python train.py --arch="unet" --model="class-conditioned spectrogram diffusion model" --dataset="synthesised sound scenes: up to three everyday sounds over a background" --train_examples=26041 --n_mels=64 --hop_length=160 --input="log_mel" --spec_augment=false --win_length=400 --conditioning="class" --objective="epsilon" --cond_dim=256 --targets=["number of sounds"] --num_classes=3 --cond_dropout=0.2 --norm="groupnorm" --activation="silu" --weight_standardization=true --pixel_unshuffle=2 --widths=[64, 128, 128] --blocks_per_level=1 --scale_shift_norm=false --attention=true --upsampling="pixel_shuffle" --init="xavier_uniform" --residual_init="zero_last" --optimizer="adamw" --lr=0.0029 --beta1=0.9 --beta2=0.999 --eps=1e-08 --grad_clip=1.0 --steps=18600 --batch_size=128 --epochs=91.4 --lr_schedule="cosine" --final_lr_fraction=0.05 --warmup_steps=930 --weight_decay=0.06
Rows from block 5 of a small class-conditioned spectrogram diffusion model, named by matrix and row number. Rows with one number belong to one channel. Each number is 500 + 40 x the weight over its row's rms, rounded and kept within 0 to 999. All counts start at 0. Numbers have three digits each.
After each channel's rows are labels from the 100 clips, of 14976 (inputs lightly noised), where the channel reaches its highest value: "strongest on" is what is common among them; "peak in band" is the frequency band that holds the peak. Only what is clearly more common there than usual is listed. The data: synthesised sound scenes: up to three everyday sounds over a background.
# convs0: first 3x3 conv (model.mid.2.convs.0.weight, 128x128x3x3, standardized in use, each kernel summed), inputs 0-63
# convs1: second 3x3 conv (model.mid.2.convs.1.weight, 128x128x3x3, standardized in use, transposed, each kernel summed), outputs 0-63

convs0.108:493533527495422386569494561465478512495490506543565529455463573526443522514546495485487518576387507512539464492461420513565526500514500492456483510461584522449516487525512530507515526572519508
convs1.108:495499569517460482502510534483481459422505419462506411457493490492509427416486522475436527524532486465448519591523505444514551544444491508398441533523493564490553529530387510498471444478472435
strongest on: siren; first sound: siren; meowing; first sound: meowing
peak in band: 2000 to 4000 Hz

convs0.14:477508525524489465425567489560486490518528426511507509432437506497513474540502445462495510477450464602507508575476527530544533538510456493540429573462463444463504523457531536494458486478496461
convs1.14:525479500490501482454423520547472511470476519517505484547475442538499540466523478524471468541583468451534449560501433461445526540496535511547446485515460565456484399491538531469478499511497543
strongest on: electric buzz; laser zap; first sound: laser zap
peak in band: 250 to 500 Hz; 500 to 1000 Hz

convs0.40:475477428475517483530489478490480511523502562483452477563493488468541456515397419519506489528495454535484549569419467452579455510513525507556505475457427453535478462416559494495515501560536571
convs1.40:512538457450428452534553546497509537442525481505404530473451430444485447505574481425472500480461486481495514528512531462430585489513561532483509530539414440412482528484595474526520504508514497
strongest on: car horn; first sound: car horn
peak in band: 2000 to 4000 Hz

convs0.21:484509605512467482469485513463475528505477435477498496510492482550400444505534496539540567414531501494491509486464431464520448547464497501516481559498455539407507587442533554528415490409545424
convs1.21:529506408513551475497511507480515531513544489459475477478524559581510468430464528599493403547458518456470502488504526518496523525522538561476544514522484541440545426507559500458500544556552501
strongest on: engine
peak in band: 500 to 1000 Hz

convs0.88:515508479482474440512510524502505471534568474564464502541506487504506430480437446475405508428494392467509504453500481645467554521545437520514452533476462545500547475547490508438493520490463531
convs1.88:508523550480552421548501480534551557595477484477534495448544544484426478480482505554409521531509480494503522400475488494442460499530443552479443552477510514515530569509438422505463506478468468
strongest on: rain; phone ringing
peak in band: 2000 to 4000 Hz

convs0.34:443505473579416513481465483520458520545472510510511597511458484510511492493493545535447510471401474472528477580503451484515468509490494510481533528499556502448497492518499466564507488559523569
convs1.34:465543513476515453479537561544499469527454499513429518507481510464555477608505479494487533439486457513428505472549482419463510560520485499471563498598484476473529464447513549538524513473479503
strongest on: car horn; first sound: car horn
peak in band: 1000 to 2000 Hz

convs0.66:457534494525491419474476537484512480510467499526575568521531492546486508483496492470512521417264492471446507526510464520504514561529510489578520518557427512475520467548512501489519547529529526
convs1.66:542536502474438502501465508479480527517523548512507473446483405457542490490539455483506507535513524541437485576501504485516473513471566446439429523425534457505539538487499413467507503509503497
strongest on: phone ringing; first sound: phone ringing; siren
peak in band: 2000 to 4000 Hz

convs0.73:513510512507462540524490525502519514496491519497500563329366514473531521534506498492494534535494470495515528506506453508567523518513513489539494541552523474495512517498513526497530472520511509
convs1.73:538505429546454480547507472476485487585518534499513576589560526511539484511519569421457506491446497492521505487478457519461528482517474493461452509424561483456504536467500484466470490462454527
strongest on: electric buzz
peak in band: 1000 to 2000 Hz; 500 to 1000 Hz

convs0.64:497517478507496506470501443489489487461507492532569507546567443481484492496496487533511521452501558410496412510541422520474511411483436487479471561530513516433523524518449476555535452547508462
convs1.64:509514518466545492454534474483539547490541502455442531498457426475449528506427522505515489540527530529510447396501460504480437452488464500457485491446506421483506464502507500553570443502477533
strongest on: knocking; text has "noise"; coughing
peak in band: 500 to 1000 Hz

convs0.33:459484441528505415496446455442531463536541447439486506580554468472405464509582491510454492466529490571545494524526501466491485534501521467494443527496552514556463535451507584484516455473549413
convs1.33:543503481489515437498490527454553527508512464504464581538443518500439542518430485464448540523453539496474519468434505463404547499525539428468525426539607581533425505522477506462398455501507541
strongest on: laughter; knocking; ball bouncing; first sound: laughter
peak in band: 0 to 250 Hz

convs0.59:502502569517460532466518460405458460389462504497480498541527460517485457470465469538523520533532529493473378556534506495501482472519488471482431512546481510496503446461533574483523498587500455
convs1.59:462497521484542520489422517465470546433489492516598480495499462597474459459476485443558449519466477532496450502502519464507600413487491530529420529510449567409512481517501510469569482510538495
strongest on: coughing; first sound: coughing
peak in band: 250 to 500 Hz

convs0.92:550555545456508507470537498527434488472488364554496462519499495456527468516524461495467510481535538526547413439535479563433468495485455477521428458491462497483515483509488515529552508484516461
convs1.92:458576587475537499497488479542489555454450439512466391471535549536436486452499492517475456546491519485513421384488448520532497528519428456500451519529555521526476495516531475509500478482475493
strongest on: engine
peak in band: 250 to 500 Hz; 1000 to 2000 Hz

convs0.27:482476537512432433542517448488507456544448516492478580493509454427473464537478515516497471485532540516436441546475530557509535464527549502524483485549429499600512517466437505503519493533467423
convs1.27:567470487494515463490470570491536527526505520485380508490526516551477537491550508485508520535465521467528463528493560470510411463496546419488444424487466541558550509418514450519494556530493519
strongest on: reverberation; text has "room"; text has "reverberant"
peak in band: 250 to 500 Hz

convs0.103:462482517475381539493489506503536524486487499487459519494461522531518531549485565447512533454396472564526492540513476549399427513520479553487533440550473495523457548568478479523519486473499499
convs1.103:519461548504466531479586495556531491409461543504516518529554530502427534520447487503495498528563475525485529508526564511539470477496497527488601496435546496542555428504457457498562512500529487
strongest on: wind
peak in band: 250 to 500 Hz

convs0.125:476499524431469507602468458503495466500464564496483489478543483438413598572478573481462507484506493585427521435517499489521504504505511524531465441447430492521445499512538466510535466488468483
convs1.125:536545501561459482487540534500514526441551486503490479531434515549483462482500481479471514485480514506513475485565421508482427496473548522554559436448491538560482491481455554418520600499537531
strongest on: doorbell; first sound: doorbell
peak in band: 2000 to 4000 Hz; 1000 to 2000 Hz

convs0.20:545514560504494516481491535498429497489448492512509589414430515521470452543455504431518548559466578542483506481470493509590462493518483510506472477488497412479515505501456605540551489532547504
convs1.20:539528548518518568454461426522460462479490476519604540529553490508572476489432538475509498510438545465514509490545445484500581515497459448513484507473544494497506529528505615498539499528541492
strongest on: glass breaking; first sound: glass breaking
peak in band: 4000 to 8000 Hz

convs0.106:492481586533528514464476518522482518462561517488534486513498534517505442540588514471516513456414439556489474536528521513462519521489507445527510589572561496469499527525433472468501525522477532
convs1.106:509476503486467529514539494549518439502512548509557424483514549520479513506479504554469537517568425489518524469444540512518416549489485491531533488466512498486477447540519500508512552478488415
strongest on: thunder
peak in band: 250 to 500 Hz

convs0.35:433507635529503513473534423528525456480495453487497513490480496549540494460522540458535471433472476430565525421556560402495456564489473481488470449579522440560494468578502556484565468548517488
convs1.35:516533445549571476479501537567513506514529523535523589495493570574537503478527473519515467542526475495494469492462520465523504510464518498571455490480450514530545529458544508433434494518486500
strongest on: crickets
peak in band: 4000 to 8000 Hz

convs0.105:568520510452504456477534563496528537532522496539500534484517472482527480489551617503455509494514487526480540388479464616501506537454555434473465581502453528521527503519533495538531528514534503
convs1.105:525514507527511483480483496548484544506481491488482514487489484533490506533374391502518477511460477440504498476448484487467447467451441464487499422519467526589480467510549485513523484399456512
strongest on: drum roll; phone ringing; first sound: drum roll
peak in band: 1000 to 2000 Hz

convs0.9:465451516511495447481428532457506473539458486478511544509483510532489517509461477540558537518508511541446518448499426490536449539539494495468537469515346520548477511496481459516536531514492470
convs1.9:477440438488484514415524533464534473502494474499482582503512571449483448466517494542470441448466442535467505480497473529505522488521461568509534524478461496481464469492456507480522545544488545
strongest on: car horn; first sound: car horn
peak in band: 2000 to 4000 Hz

convs0.86:463493528487546511462459497488503471510501558520502463526537456474440447472486557492548548383456505517500488420487497574557472476520470442503505481452432561411490512501463495532482477547592491
convs1.86:553516474499428489502467543411520464407493490457493525463452432412517491538536503455404505523539529438456521502571550550522515560518498560503535447498470551499530480434543530537577454551556460
strongest on: siren; first sound: siren
peak in band: 2000 to 4000 Hz

convs0.126:514528435499454500535526542510553481560470518527552529486496497519516524512422500503531535446458479486454512527386499566484413528522447537468501481518511517479483465607503517519508486483527538
convs1.126:543516532546502568605529547523410459493494485535525533511490530495495468419479470469482447492461523548451495478498529569497556456550557424543572491480499467513498573521486491489482490493432489
strongest on: mooing; fly buzzing; first sound: mooing; first sound: fly buzzing
peak in band: 2000 to 4000 Hz

convs0.6:525491590520525464515529462462482482461467453514451513524508469473481498504466453521479492533490519551542479553504541500487479478494445524476461479533466509446518462514466583501555495506488489
convs1.6:474479437548494492559512443491479454562493493497491472533466488495497464507492535497508537478408476478425483622502511507519503477475546488511461549423462496590421557450519464557466476526467520
strongest on: whoosh; first sound: whoosh; text has "car"
peak in band: 2000 to 4000 Hz

convs0.39:421499505563515510465464497491464539497462594451545573501543479467497596485534573458519526506432437502535509464490515527518559568462424442470560510585514529452462560489484519481580477431472570
convs1.39:537470442501432521501513547507546504489537487446519501425546480518509523475494454490491472529554480532528494562467529512546564443472519543544560595556482512464550471459463511521451532464557462
strongest on: chatter
peak in band: 4000 to 8000 Hz

convs0.29:498502434453446476524499431556492516516444493525442535512518490462555442496547394510408453506527483407520486483522502455563514423568536560457573412490488494494567476480439553496522532508406462
convs1.29:515459534421512460476492476522524465449470512428447526514485455539433450439474458465593491433437390548541505409494515504476486511616471527556540506525479529458502508494440557405476509508458510
strongest on: frog croaking; first sound: frog croaking; creak; coughing
peak in band: 1000 to 2000 Hz

convs0.52:524475561552506490525553421471438445470427475477535493552554509557473488486496467499496568511488507486535443523530513490525468510471472502533434443510408521468434478489452579512464418498538561
convs1.52:469521500445484499488466527535472486430503484510476505483469394528519544545464494544547491494531498512409537511563504530482501534539576503531461480500570526489525517491502569489485492560537513
strongest on: crying baby; first sound: crying baby
peak in band: 2000 to 4000 Hz

convs0.120:521522553494458524488492530460503504372442538509526632465473506514441578481520521494473495542426497518542545521530403519547541531455494473390452573546497451477522494514535518452477489484511463
convs1.120:453530484502481495397456477468498468515524495563471504547530422462550514510422525509484518488529573500487528495562520528524509528483500479532554486542481516493469508459574551567472453562463525
strongest on: coin spinning; first sound: coin spinning; glass breaking; first sound: glass breaking
peak in band: 2000 to 4000 Hz

convs0.46:431481551550467503455501480549579461427474490455531515491465449505507561489470490478519534557510532527452540547524483438462474482553452533425449512496531507551476525509533549448487491514499544
convs1.46:498468497505475434514537456575535536461531468487507467464517534507520504532510508461439472476476460524509591531439515461516540523482484466547443442569414603563544439536515555448505546556427526
strongest on: melody; fire crackling
peak in band: 0 to 250 Hz

convs0.122:526463531499460550517457567502547560491504546443508581504485536580529575463456495410583485518469497467471600452519544532477483539451460438558563550489527483507460503491455480524530468502513542
convs1.122:475417523488520422434512452537594492520504486398475486528513416458491470523465503481559546501487482473493516515518441509524432455509463591454519554532474460463527486458438517448557473455535499
strongest on: whoosh; first sound: whoosh
peak in band: 2000 to 4000 Hz

convs0.1:534500519545425410479494520445477466513445521448469554516527461478501452528471526538508499525489443544362493536501480408504545493496514494529493456555464540557453508493480567518513463540515489
convs1.1:474437522548465443470451475430489585446508532449468537449408529554510497478552509554488578526471510488562477518506485449505453525517511525425459541502525528510429496507437532481518466486521549
strongest on: church bell; first sound: church bell; text has "car"
peak in band: 500 to 1000 Hz

convs0.117:482482525514512521551425520446550501477505528506547510549538449514492545476450531483491530495435505461494564492459472510513490580509509448456525481514560515489504590544431494540542443337539487
convs1.117:518497483523579480498442542512499529405511507509369477456515541473442450475542508489489514478476547425543515503552469506532517488557477522504490459514491484509453509406579428535472482450478475
strongest on: chatter; speech; first sound: speech
peak in band: 2000 to 4000 Hz

convs0.56:480518501581561450540500435464431452504468554517524504491535474499479527537511541436470492500484510461504438564500501465481471564445510478511486374558489480502478502462482441543447469425552492
convs1.56:575464561480491510516520564479529462504538544508456454454495533528581524447485475462466538512518519533521426533518571546508447552546473532475473418519527539445500494450541471567484492540471536
strongest on: mooing; first sound: mooing
peak in band: 500 to 1000 Hz

convs0.48:453513390496495500507420560493503530555516498539542475566530488507495514483557573451466555466441437479512404443539515499528456553489502492382481500461483537457535488494520537498496460522456511
convs1.48:503541467379495532408508527500530567541499481495444464444434539533461470546540512501504447532550496490548509486520514600496503485538395499534472489515521547513554565529490419451552562493465501
strongest on: frog croaking; first sound: frog croaking
peak in band: 1000 to 2000 Hz

convs0.13:477485455459500519517480562517437518583467503516558500469484491450482470487537539519529472519432479557477499476530431538531433449472488523532530362471525459445495499521427519570508510555520517
convs1.13:496505504470562549483540439542497459472475463475534507529462552526486482574508515614565510466491525488456449472504529513506549433490523474475528448518493577462463477585467529510469536490552520
strongest on: coughing; mooing; first sound: coughing
peak in band: 1000 to 2000 Hz; 250 to 500 Hz

convs0.28:521476427571495509552417544543577466523442522513514470498542497482527590459495527436490531476547513531500564546431477523545549509529511521551485390498491595488493490531451486537526523484541453
convs1.28:463510551486481465474523529453514485571484581499483524471503482494503537534510531470553498566432452474515456473531443512453506532468611478494425604435502572562490465519525529471515495502507494
strongest on: whoosh; first sound: whoosh
peak in band: 2000 to 4000 Hz

convs0.96:483525464567490425481494600487482536494530523512491486536554508521468432503504480424447507449545518486499556453536452546533466505518454439506476516626437476505513480536506464497478501525583457
convs1.96:548548583502468414441542488530487481510507487460449515510502563450526555536481486423507494502480496506544525456448499499521464487511587478477525422435408520460535536488554521526519551526452494
strongest on: phone ringing
peak in band: 1000 to 2000 Hz

convs0.22:454524434478524612503482510540509516514481503541559472466495485544467473523472552505569525479459505505514558459501491509502468501561523558548405461530573474444503474606559495437560484562551491
convs1.22:461480436474522577599454491504521510539500480591503493486540480558508463466473503440573540443591502556529554527482519516446502524486530518508435522525479446492544568518430421487514548523508588
strongest on: meowing; first sound: meowing; siren
peak in band: 2000 to 4000 Hz

convs0.89:493482486512501538522468479464442571465455572494522524467425498419497530501502532472548444527531469443489608550452498455563487498457484446509521485540482483482519456503523436537552521567489501
convs1.89:461467569450504531548534493477486469544561529502516402487540537528443526534460488442473501505486461516503531490505570518488544513450505605527550449495511562528466585481546473485509568484519471
strongest on: whoosh; first sound: whoosh; sawing; first sound: sawing
peak in band: 2000 to 4000 Hz

convs0.75:479500546494467531399569492458532457482432466530501413481465504491515463508480532486542514494474444503479500540515452457492472469610513520449480531438525543571479497496504535436466441471600496
convs1.75:507519503581493479476454516554444547548507533515512492526543544517442572520581489498441457488474440456512410451509495500544533521493570565543569390518498511536472496502475524441524500562443550
strongest on: electric buzz
peak in band: 1000 to 2000 Hz

convs0.63:484472529509489371486532499503602497504453425576498503476523509544458471542515483479456493480494483471453464539488518496481520499497562526435509454456496507451503483540465496558471429525427502
convs1.63:465562496481426435564484533448491503496499443527499523461491431395566418485418499485475544505532473489471511501468441467447509463491466503480497443487475531453530557475552472502452450538460484
strongest on: meowing; first sound: meowing
peak in band: 1000 to 2000 Hz

convs0.81:514508517467443399481526507522500455515461458507463517528518503455463416521473465493533494482467528504373486536504465509550452512516512527601476556524497544504506470499505518446441497499446495
convs1.81:447605436576512452470513437500453492531527505535503571454510463488519426491497555489483480494513506445550512557501484517504513495532496520464439513464475552475509524451529528546525542476519552
strongest on: glass breaking; phone ringing; first sound: glass breaking
peak in band: 4000 to 8000 Hz

convs0.36:462600520456493502492500501479530512452472490684519487510520475496436487460516514480495499507474496530486499456478476524510467491504471387518490484509496552504700509552457491488495500490470510
convs1.36:531589480510519500450483452544578459504472506632506415474506493529518537529514554493486561503498535470469441483523509502507517445494455518514530500508487490481621537599488466476476505480498467
strongest on: engine; mains hum
peak in band: 0 to 250 Hz; 250 to 500 Hz

convs0.107:458496478504521484460459454546461557433543498496497481544574446514531501547502535474450566470515477537445433471515484529473505519500476448541485500430420519536502488497497470599507488602546539
convs1.107:536599565532484481452478455504457463522496521508520519520512563538569445444435503529507398522462417465513496472592512502493462517514465539501550447477455527522497514522480487518500501520534502
strongest on: church bell; first sound: church bell
peak in band: 500 to 1000 Hz

convs0.127:490489504427525493475532506427487513505567491505381467497515531427519467543477453450420469513526399434534477452534504470454504487486538506470512551450447510512510552472510437514430500507510648
convs1.127:495451496450469573492475530500550499491494517505504542472459528447454487494504500532576485512431499475452538466506548518498531481504588491548587548516556429495492481480515444538495572542389468
strongest on: wind
peak in band: 0 to 250 Hz; 250 to 500 Hz

convs0.7:515539487517506559516410504536502503539479475541472525487482540450491534449519498498503532514462464538500551552498534514510508507558483497460551344487468535536481503517503577557568456478576485
convs1.7:546552508464548530486543482519452414435468521543503421469477482481551551453504469522508440516518490496483485508513534509521572521558552499552562512502426508491452507570441522432509505607556546
strongest on: doorbell; hammering; melody; first sound: doorbell
peak in band: 1000 to 2000 Hz

convs0.12:468527477486462553540564483476488486533469497498488512520557522497432514513519480537475528459520515466462469486495477432486475498499509507438457448560516472515486506531441568472506536572563445
convs1.12:499507515529510515473397515468490468500515539542503507490512524508587538504500453493578505490495552503509512543551514454453477473550544416539551463495566496518507495501566567476476538463496489
strongest on: church bell; first sound: church bell
peak in band: 500 to 1000 Hz

convs0.25:458497519527560494485456510497491490478487515491448459518486531525465550482498566443557487554504475499428508434526523482469490451461519463612451541541514494470468419482411472555439447410489535
convs1.25:518482453510419472515506561523532530529504531475441545514511549502523456493525565445484556463568568536529535485440540505440510536516553505442412601429525489477497558473519535524421500499479525
strongest on: siren; phone ringing
peak in band: 1000 to 2000 Hz

convs0.26:464519432504471600496462513493482538490476503510554521502488516533457483522543508431524532498410476550548535507510419490592527482511482502491454519485566530466509485538515580502518538529573524
convs1.26:479489502548492552463469547545456513481486412544476508539533462469576433524470503454551482460590484537444559502484510500462593524510556480404521530505438453465520513552493464564442461459444529
strongest on: meowing; first sound: meowing
peak in band: 2000 to 4000 Hz

convs0.61:491506517470562535514494423494532501450486434527485559541513563512505409491532513450475476501513494452510477488517574550472435502514565537492384439463399513479540443486525527498513507521561518
convs1.61:501528416502523513526481507510498530462545495483521396469513493496510482439443502451510523530506505442495469520522546538487475524496504447477488476474482594498470462511551474449547540485563549
strongest on: crying baby; first sound: crying baby
peak in band: 2000 to 4000 Hz

convs0.90:485539474521513485549482506445446536517514460543517519522438516472461503544510492498455521515490443496558481499484483428542471456533475525490532564537447522548490479484503501498470417499532463
convs1.90:524534486537433467547557552490514531522511517506487543490567547551543498442518514455494518491491487507460508519496499476476558528535509521510571455517491426543540474524480550569408489567502571
strongest on: electric buzz; text has "car"
peak in band: 500 to 1000 Hz

convs0.5:445531518514443496487436522525531454542536490546473555510517485480470522535492508523506499561421432500436534538487458436510469485507501431587508462537477564529541443538475541433450513535495473
convs1.5:507471489509487464500491495477475534539474547549532479424459530530455495575559518442505504509549597483537475624553497591535490522468495547465428526509515503508491508489482514496541505485548535
strongest on: phone ringing; first sound: phone ringing; text has "car"
peak in band: 2000 to 4000 Hz

convs0.49:480484519507481537512498529520506536456524520445523590385382570465478534484473518481493464491502425477558564572480482496482580540466480414540531512560515417582464477519471538534515464523472471
convs1.49:536467441476567522515526451520493538506529475437535533536506464497494498531482517496495614442506485542452505508481536470568479451458473544424510571434483415544490497537445530488524463465568499
strongest on: whoosh; first sound: whoosh; whistle
peak in band: 2000 to 4000 Hz

convs0.114:491495498509507507495446477257459487494535507519538491512493480428489527432462493570522470518495438516411490519477489515523524435504442472512453494537478409472531476500504519518537500506479569
convs1.114:443482461507503465466526505536555478494438437474429497533449530487495539495534443509488489507527474452511452474450543528445469509485461517482442564494513509453504480574431543501498547444465541
strongest on: number of sounds: 1; text has "noise"; vacuum cleaner
peak in band: 0 to 250 Hz

convs0.50:546509524490440462518456510481552479542490553505482535536534461459475504507464452491454541438446437461411481435538448595532553546529468467423532470545471555506519507550483488484487493530507493
convs1.50:457502502505438451520526518554585546499536504514508573424480504482495508485523494497539513500510484489542561490444432559480498487529447431533461461508502490491570479483501473492454498472452501
strongest on: rain
peak in band: 1000 to 2000 Hz

convs0.74:501518489442541545495484511454506575529455471531525565363463583505528504555492516426524524542443451450553529501527524476488496521537497496507528481459541513501521484488485490500492514571505595
convs1.74:535473492492488526506471522425486396441509464510552472494567496499437478469486504489507521493540457512495499487468482463470468474517554591517502530504462516524528479462488464527501498518434432
strongest on: meowing; first sound: meowing
peak in band: 2000 to 4000 Hz

convs0.80:479562601500547516539572397539562520455512354516496536505476555451551502548492495470519523544504531509548427450520496483465492455476484509455462454545463477510537457537534451495525510504582506
convs1.80:489477512508437522493467476493466487547501567473472528531483457559575626505509540548507477472526497496472492458524531556533546477514608533514475552554539456499558520523478495493464475534409520
strongest on: whoosh; first sound: whoosh
peak in band: 2000 to 4000 Hz

convs0.3:473495329488441470545525504526437540545494553468458441476511567529526472526524450540438511537541453510535485613492472502490502430478484481472450509559487430461472503488497528523533527507471523
convs1.3:502506540446579481450455480586480483437531529442450508444477480507436480518477453581522411464516510453449548498466545521494501572482433511550437577441528491464483458493496547501517515526482434
strongest on: thunder; first sound: thunder
peak in band: 0 to 250 Hz

convs0.30:597522514607514537532523558553505479512446492492459468359484548531460524438548507480482492466495519525532536502472522494484529523482452496532563496558557479473474490541478527504453449556562490
convs1.30:446477429600466553502506432538502477536539476472523459482444502503491600488477487489452498520483522515433486562487519408577563520516544551476527497436576437523462534504407514468459474494565495
strongest on: spray hiss; explosion; first sound: explosion; first sound: spray hiss
peak in band: 250 to 500 Hz

convs0.24:442495494503485504557476444488430502488498476465505492547530495533477506468493506522542457537425517528488469497452508485436553533431550578409437485420526528489441470516585493543464501532548465
convs1.24:519408571429473478511509450424530540541435470534534485503501474428482542563544474562524552492575616499579474411480498545506461486451498505506450485498545575495432518535561481526458493494541496
strongest on: coughing; first sound: coughing
peak in band: 2000 to 4000 Hz

convs0.42:457511537469437505503460543467529489480478554526462564469508526574484534512354515492512489484440471423447532503476506465515542561484500469490497497578524480534503473568494519475535493618583593
convs1.42:481477516518542532538484499515454485516501550496545484551434502447526554444556496522540464449576523508494616510556469432476552425490506520483509433483515454495496593613508455523507513415584447
strongest on: crickets
peak in band: 4000 to 8000 Hz

convs0.94:541439486553468547440511522480451534484454522440506457529512509521549459481525502485495488441443514466502474504495524541516542535484419464440482510525556416475456490452509440510462508543530476
convs1.94:601514477531514565505547491536456467502551514483514490499537472502518417490547535449471474548446572428530515492528514515458521548532522526531474462488528505470424494446562429454574552510514501
strongest on: laughter; first sound: laughter
peak in band: 500 to 1000 Hz; 1000 to 2000 Hz

convs0.116:515420537501518438506474464453460534457462526415473503580548507477508495465450560482515540467558484473416549418506521542499456493475472428515555491460446472520341524526543555523550436473467547
convs1.116:498422476569441442452490507499571499515519575443481498455518432506436545519468501463498532505519439471554428514533499563480485498532474465477502502518538471550460553436537518519567499540546478
strongest on: reverberation; text has "room"; text has "reverberant"
peak in band: 2000 to 4000 Hz